From a checkpoint of a small contrastive image-text model: 32-pixel images, 78.2 epochs.
Rows from block 3 of the image encoder, named by matrix and row number. Rows with one number belong to one channel. Each number is 500 + 40 x the weight over the matrix's rms, rounded and kept within 0 to 999. All counts start at 0. Numbers have three digits each.
# convs0: expand pointwise conv (encoder.blocks.3.convs.0.weight, 64x16x1x1), inputs 0-15
# convs1: depthwise 5x5 conv, stride 2 (encoder.blocks.3.convs.1.weight, 64x1x5x5), a 5x5 kernel
# convs2: project pointwise conv (encoder.blocks.3.convs.2.weight, 32x64x1x1, transposed), outputs 0-31
convs0.0:490565590538525482507524436479441555509455501564
convs0.1:574472498570533451434504478470513544474527498518
convs0.2:537496539461538584465539505538443552526479442514
convs0.3:470434524503536473587507448450514515487502497479
convs0.4:515570467461465506593473504538508535428532481482
convs0.5:448513534545524547420469515504439473548528475521
convs0.6:451469536500447490440507449533538472379519461522
convs0.7:531474464512429507501527519509455515543557502577
convs0.8:535534488519573410508462482547554535520501471461
convs0.9:552443546498553515462473507514515517445439502474
convs0.10:506496553437512457485486531519581533529495480556
convs0.11:544531456440551520444566523496487513493557509472
convs0.12:555477411523461464502498483503451543466438522544
convs0.13:506521462514509538477490520453556495492401478560
convs0.14:438552555514553546492500514526467542503488515544
convs0.15:468559444504444496472449495465495568540467496516
convs0.16:502538498482490496466455533550530506456463586456
convs0.17:448504569453512519486477558498408492496449511568
convs0.18:442542447546480481494447467445531523477468546499
convs0.19:519556549452548538513443471415549466518459488475
convs0.20:504470467490495414457506575467516487551483486450
convs0.21:463481538459468508421490471519467525507535430522
convs0.22:478459455519507425429428482468469512536447492481
convs0.23:548484541499418426504552469445483524507576482517
convs0.24:488510382526480424514529473564519471492500550515
convs0.25:430526506469537463457447528446539498526513425484
convs0.26:511439479468563493570504522464466441471533580503
convs0.27:518493439445418563519556498511510516562479502484
convs0.28:533491544472495462478547485455466430442519520521
convs0.29:549501552537579478455492494496461475454442502553
convs0.30:489499532526515424436481427523451511487441462432
convs0.31:484526412520461489467510449565537497464470505537
convs0.32:434473479463483451534536486500463553476461532422
convs0.33:567485411459532442463495480509502460538505440523
convs0.34:501548499482525500513551534521506450562496605509
convs0.35:550507563493494500450540546439518545526492560494
convs0.36:521471474508553552460468507439532481522389512461
convs0.37:430532501514449486501467491538486563440525486462
convs0.38:519526434529404516557551563490476521471467489500
convs0.39:545478491438497498457562519499428479540506549554
convs0.40:469561474573575550505498503523456489534542459538
convs0.41:505411525511512488455477456519494549461457531521
convs0.42:505542453476540472457529476479531561463530548535
convs0.43:492493469553540548466485505510495576541430496440
convs0.44:448506444474512428498544531527520463480455456428
convs0.45:540501427563475431516514493522554494452475509451
convs0.46:555513470447504537515481484490397544499423500472
convs0.47:531447474550475493534509589485482531460516493538
convs0.48:506566507518486472521544460524421513539473574500
convs0.49:554501501418504549478537507492501526524416527551
convs0.50:516513499472523535488518513429478550468426494546
convs0.51:467402388504476484525500427466509487509524521487
convs0.52:491533503455556498505520529442443521470456466561
convs0.53:499527464508502515510501476427454464472508423482
convs0.54:420491500408447465537485487546526521505494510531
convs0.55:530452536395461546504527531502503536423479489533
convs0.56:590516471509520521458567467548475444469483467550
convs0.57:458537470506572516540516496539503495454578464527
convs0.58:427430469512472517513430429463550489485477484495
convs0.59:567483528478462547515512531494537513431478550546
convs0.60:528484508530492440447573518554448488547467466467
convs0.61:474490448504571523534556456529550485538452571484
convs0.62:489591503464465540522547469547463529541458542472
convs0.63:513527538480584452494496417479507498459556484481
convs1.0:505491446410495517495426390449496474498480459482430442496521502460453472520
convs1.1:496499528494508505530556543453520534483608559486574582485557503505548514509
convs1.2:495516518494503511539490444487532526404367479525454379453513506462460511510
convs1.3:507508506502513516506470481500513489404405482500461389413486495487443470498
convs1.4:497503497506512496490470483499512476423433493513473412401454507499454448483
convs1.5:498496481485492487477503515486485492583590516492515599590506492498527523492
convs1.6:487497463473522521473394431482494499439423448493447467468461503500479463496
convs1.7:519493520502507534477484523521499448460473478457477434373462504513445454492
convs1.8:528460513495501522466543501515507562522530557488555504584544448504490547526
convs1.9:501510526505504501514493460488503501433392452504448390438476499470469504517
convs1.10:520512517496494515513535474483494496481585549500489570633551502509544542518
convs1.11:502490474498497498489504506493488518589578518490513595590525506503525531506
convs1.12:507507538516498519538516482509551538446407491529524445401467494498461471478
convs1.13:500509523511500492558604531493490570618539498516517519543523486479518533511
convs1.14:506526509490519510508368425510502446392465505495500540544487488524539511491
convs1.15:505496508486490487484511493488520485511607541542464552629541512465535543508
convs1.16:507505532538520468521588582509486517582571510513526520522502489512508501502
convs1.17:497512517506495502502459462502486417368447502481440438480502495495493493498
convs1.18:485489497489487478498542536481477506601604517508512552561527510515496471500
convs1.19:496507489475504515482470472467484457406417451492474407420487505504497489508
convs1.20:501505497486493479504536550511503514573616548495488549566531505485488498499
convs1.21:505509499497500514502477426464506490435378433511500442400460505499482468489
convs1.22:508502536508508511558567502491527577523424477512516423471506490498479512532
convs1.23:502501501498503487494464484517534487440473506533528554557514501535599596514
convs1.24:499506510502504511503559572535483464520584561493461413502521498488474474503
convs1.25:506498464498497481487544537483488532639539480480560579483492475527486490489
convs1.26:501479503519512515517482503533500504569577527476529598583489514522493512509
convs1.27:519508471502508479505506449436496481519450412501476461430460492475430417490
convs1.28:498504501494495488489535534511500516593596544485532585575520485515523520492
convs1.29:491487462518482525518473463507529558580519502505511571607537474478523545532
convs1.30:501482464490494494481472512502505490561603536494532591580508491502542497481
convs1.31:492499488484478504494492491487479508597559493479512601587515487514544540504
convs1.32:507494482489501493491515515500488518588591535481505574572523488497501505500
convs1.33:504486481509498492485503524495484499590598533513513578588532505477506520493
convs1.34:503495500498501498490467454488520486404385461514503441397461511497476479488
convs1.35:503501495490491497514522533506493514593582500488536604554500488522531510508
convs1.36:481498493493506447464514515497475480539588537501521572582544511534548528508
convs1.37:494487498492503489499541545508504503579619540476502580576531491505511499512
convs1.38:498493508504500470504531540527523557587573520511522598556487498484519521508
convs1.39:509521512505503499516488516518509544490421473494583606513483487501576579523
convs1.40:499505512499510511508494499505519476406455508523482329361473519515454439487
convs1.41:505491492486506505492498505515504559560541512503571593573521501525541538521
convs1.42:483502541522467480504572531488487544589558499503529576587516503475530545533
convs1.43:494503482463507496493525529518482529605591537467526601571515483501508493493
convs1.44:511508514507500511503467459458491446383406474499451424438477493485486505497
convs1.45:516498496496506510499447427483498479380375454496481439436475503518500483495
convs1.46:471485558517503538430520529510500509404568552496503465527565517498513470531
convs1.47:530505436465506503461371406483482463441452496491467485474489492496468480489
convs1.48:500484490485505507512525507486490516576589510480495569584520498492513516514
convs1.49:492504497495497496515468464494495459402405462490458420436473513478453494510
convs1.50:494495486473480494512566515471502521589589484483490530580490483491481493484
convs1.51:504519528485505500497520525499512489541619537520494509594569491506485501534
convs1.52:496487480463502507498445409457497524495413421477528534449463484480500474498
convs1.53:481465496556516471527590519496533574574537522507524525568516474501506500494
convs1.54:499506514496513507485481500516505466428452469489472455382422513500449463494
convs1.55:501513524537506503536526487478510483408366457510463432476520499501543531518
convs1.56:480495487506493514495450484512510469400405487510459418409464517470480478486
convs1.57:494481481446501475466442422465478488508512494452494561560477463504523499469
convs1.58:513494469509503489529585584529507482498497489523499460463466489517591569503
convs1.59:497487504524506500458435483497511438364400477509463436442465496516490479496
convs1.60:493467507519500501505548529476517490455426414492445443521527506510523563541
convs1.61:503490513532499517578578514505503615576479475495528511455503520506488469514
convs1.62:499484518529492497444463513509482436390458488488448409442471494465467473492
convs1.63:522505512524508531507460449490487499440397458457475456400422483479475477458
convs2.0:426545510541510519439477482514484516488531501566418479477521474482516477461517534550500500503404
convs2.1:479482480466485540538478526492494482482467493556512502489479530543513478437473480452459567507509
convs2.2:565530441501590489576507462493556533417416464419486569452486570426475509558520474462477552546424
convs2.3:544602511488537488481458439496516456409430492537496493543469508456475475479540502429485465549401
convs2.4:448547444562479530510515433588514541436484436458522458376528478493506466546517570492443561531504
convs2.5:487543564538401468537375488493502526535456464551528495542486484479476476476543494477555482477558
convs2.6:533493501485457487476513502511537468549497493534556535465493502484558539499453567541380523431485
convs2.7:528494533585484593513538481499531442515501499499528535509458422492506441452505484509467514529527
convs2.8:453489533458495539491475449479488494498513525517540480453479491524526523471464481536515569502544
convs2.9:487505486527472433546437414533439483420543410538521514488547570466513503582436512519499537520525
convs2.10:483494486466493538516510500524455477501551445521505584487527539443553529447509397488510473521512
convs2.11:493434468535443510380446548491495536555516474532522572481473463531492504564535509510506508482499
convs2.12:483520512460459499484478455491491504567468482469479535461515474488490565456521488539571438539581
convs2.13:572526473475484492533532489482471521508537517502503476473465554552582493489545494482469508572459
convs2.14:427470557465540506510546520526510507511462447541451439499531487466479485500526538481507544562471
convs2.15:492495571485538414472545491524512517500471557513453467494568547463506434500452487489497550496558
convs2.16:532539485560586512462477494480448490541479592519536492494493481487511489421552461505564498460488
convs2.17:456458474517572455452570508498489479558471505406439541415473497512475533547444521414512453568450
convs2.18:547482514565477415582486474453453562538490529462500522460541551532489453455507515518463493509550
convs2.19:428485455459493441494523481504424518403488553549473492514485450563428524480482596472533476403423
convs2.20:473499459465479480490513439432535414469462521568535487462540514462481566430555478504486527482468
convs2.21:540505428503588460529559451431546533512504515498595514419382525536511519526479489527468584535466
convs2.22:465469457542508462506515550501450460498477591502471591521507450474516545502590520471534485514522
convs2.23:433467489459497463563540512492436519488454536512507538488472511504540491531476490529539449458486
convs2.24:431461473522456554478521509542427592520480480565492467489467557466423470530590475497532474494526
convs2.25:473497477525524506499457428522528486500451501509490529495504496422554515490505458566535481537544
convs2.26:517460455523510530527452514451479559530525469488522484477557489492506535487450532496510522463559
convs2.27:505524529504512540558602457446439554545437510514535459529572444539461525480525484488469482473499
convs2.28:428542414454524462534482554489536559509422419518447482487476468467517566555531451487503464515532
convs2.29:492540512459519517526513575466502573490488476538498520523435478526504530454477493466453513541539
convs2.30:494475533513522519564513558517554485458453573551440483455518459499465604485527450521514419473484
convs2.31:464566476534452465528420496548480515508494535542448496536457590524532460451530461546504526501558
convs2.32:507535442522464517516553542505577494554551507516529594477538534494448550465491455587503574482491
convs2.33:495474482461490535473522452560495508477448530470543593536495564543511528538552454528506488490546
convs2.34:454580584359492517526604429549576589505503514541483565469367530564417472498515529505468542480485
convs2.35:572483445509478464504478521515477470552483458579526568493509534376498551466504524472505428454526
convs2.36:558474515478517528519495491498518492535452528524526544473448477459519473494600537504464444564522
convs2.37:513541566494535448519521468445461478517498525522445526510495534508436549469512463527617471459529
convs2.38:526500471448559426474493522485518491488515474567480491490463580532511460490489542523585481523487
convs2.39:454528504548508493507443534539503568505516488502474514500536491490465490479504527503486456471547
convs2.40:458504440503573577509590489564551440493562541511473538418498486437472456479542486429423456466476
convs2.41:484496526531520510442552539492445499501539480512452500448464438542515477449553482452504516442479
convs2.42:509530493485511468454447442524443547510450513475537503496512540552535499532508503504453566450529
convs2.43:552447566529479482459485487482512486571466582553416501450475508508550495509482506546486480458512
convs2.44:580513473497434481575498541572439469503505481520445471420440505509541481522437453354525528443487
convs2.45:515572471474492435496529412526539446552502492503413492427432475408498581556521471426500416441544
convs2.46:485493495444489538507484552488522525499537501554465518498483514503517513488467498501501528553485
convs2.47:507531526577470498492492491550439504517497569435468543511521428435499568500505433484433541555487
convs2.48:542506499503482435477494534486455429464463489555509496465503529478514556550464441472532518515522
convs2.49:512468512542510501544513474402477469448425468487491536504411463532414494537425495500562538493456
convs2.50:473467528455492475508541538531523583538533565468507473520503545472551503487561506555494465496511
convs2.51:480441491545483510516446480518505546484534452499437567465465537467465501517516550519482474503484
convs2.52:453464507549469549482539475523476479537436497510454403449458518485463481464473504560573497536409
convs2.53:523456548502491481508522524456523481474491443505525531548489524474482542559559542534482500518555
convs2.54:506450510522470475490526500407479514514411517533578466496497474516532483524483579430466484516525
convs2.55:541474515547526483512427501437513542496428513490435506495525530539556439569483442457490432539411
convs2.56:531476528482451506597529427459463464430542451482484519452488455418489446476545566519502505474500
convs2.57:483464487430421455542492559513452459533485584489442551516534513511476498460540532484529522514501
convs2.58:534410521530497523513484465516483484567528495449482514487492501464496471532507508495508474490483
convs2.59:522519596560393541535478533536546467420506527536477564452521453559452452555482539439500574522522
convs2.60:498466531517503451516541499490490486552520509473506489505511473488558486436511494473558485512517
convs2.61:530483480538506578471498460506476519473524468477459502434501508547584487470461494519476475491557
convs2.62:422549540485538514552515458439453566557546470433550456448516514507434488526567529516469511467468
convs2.63:543578479537526485483512511505451516475573531573445528528484528472492426477541527501526471480401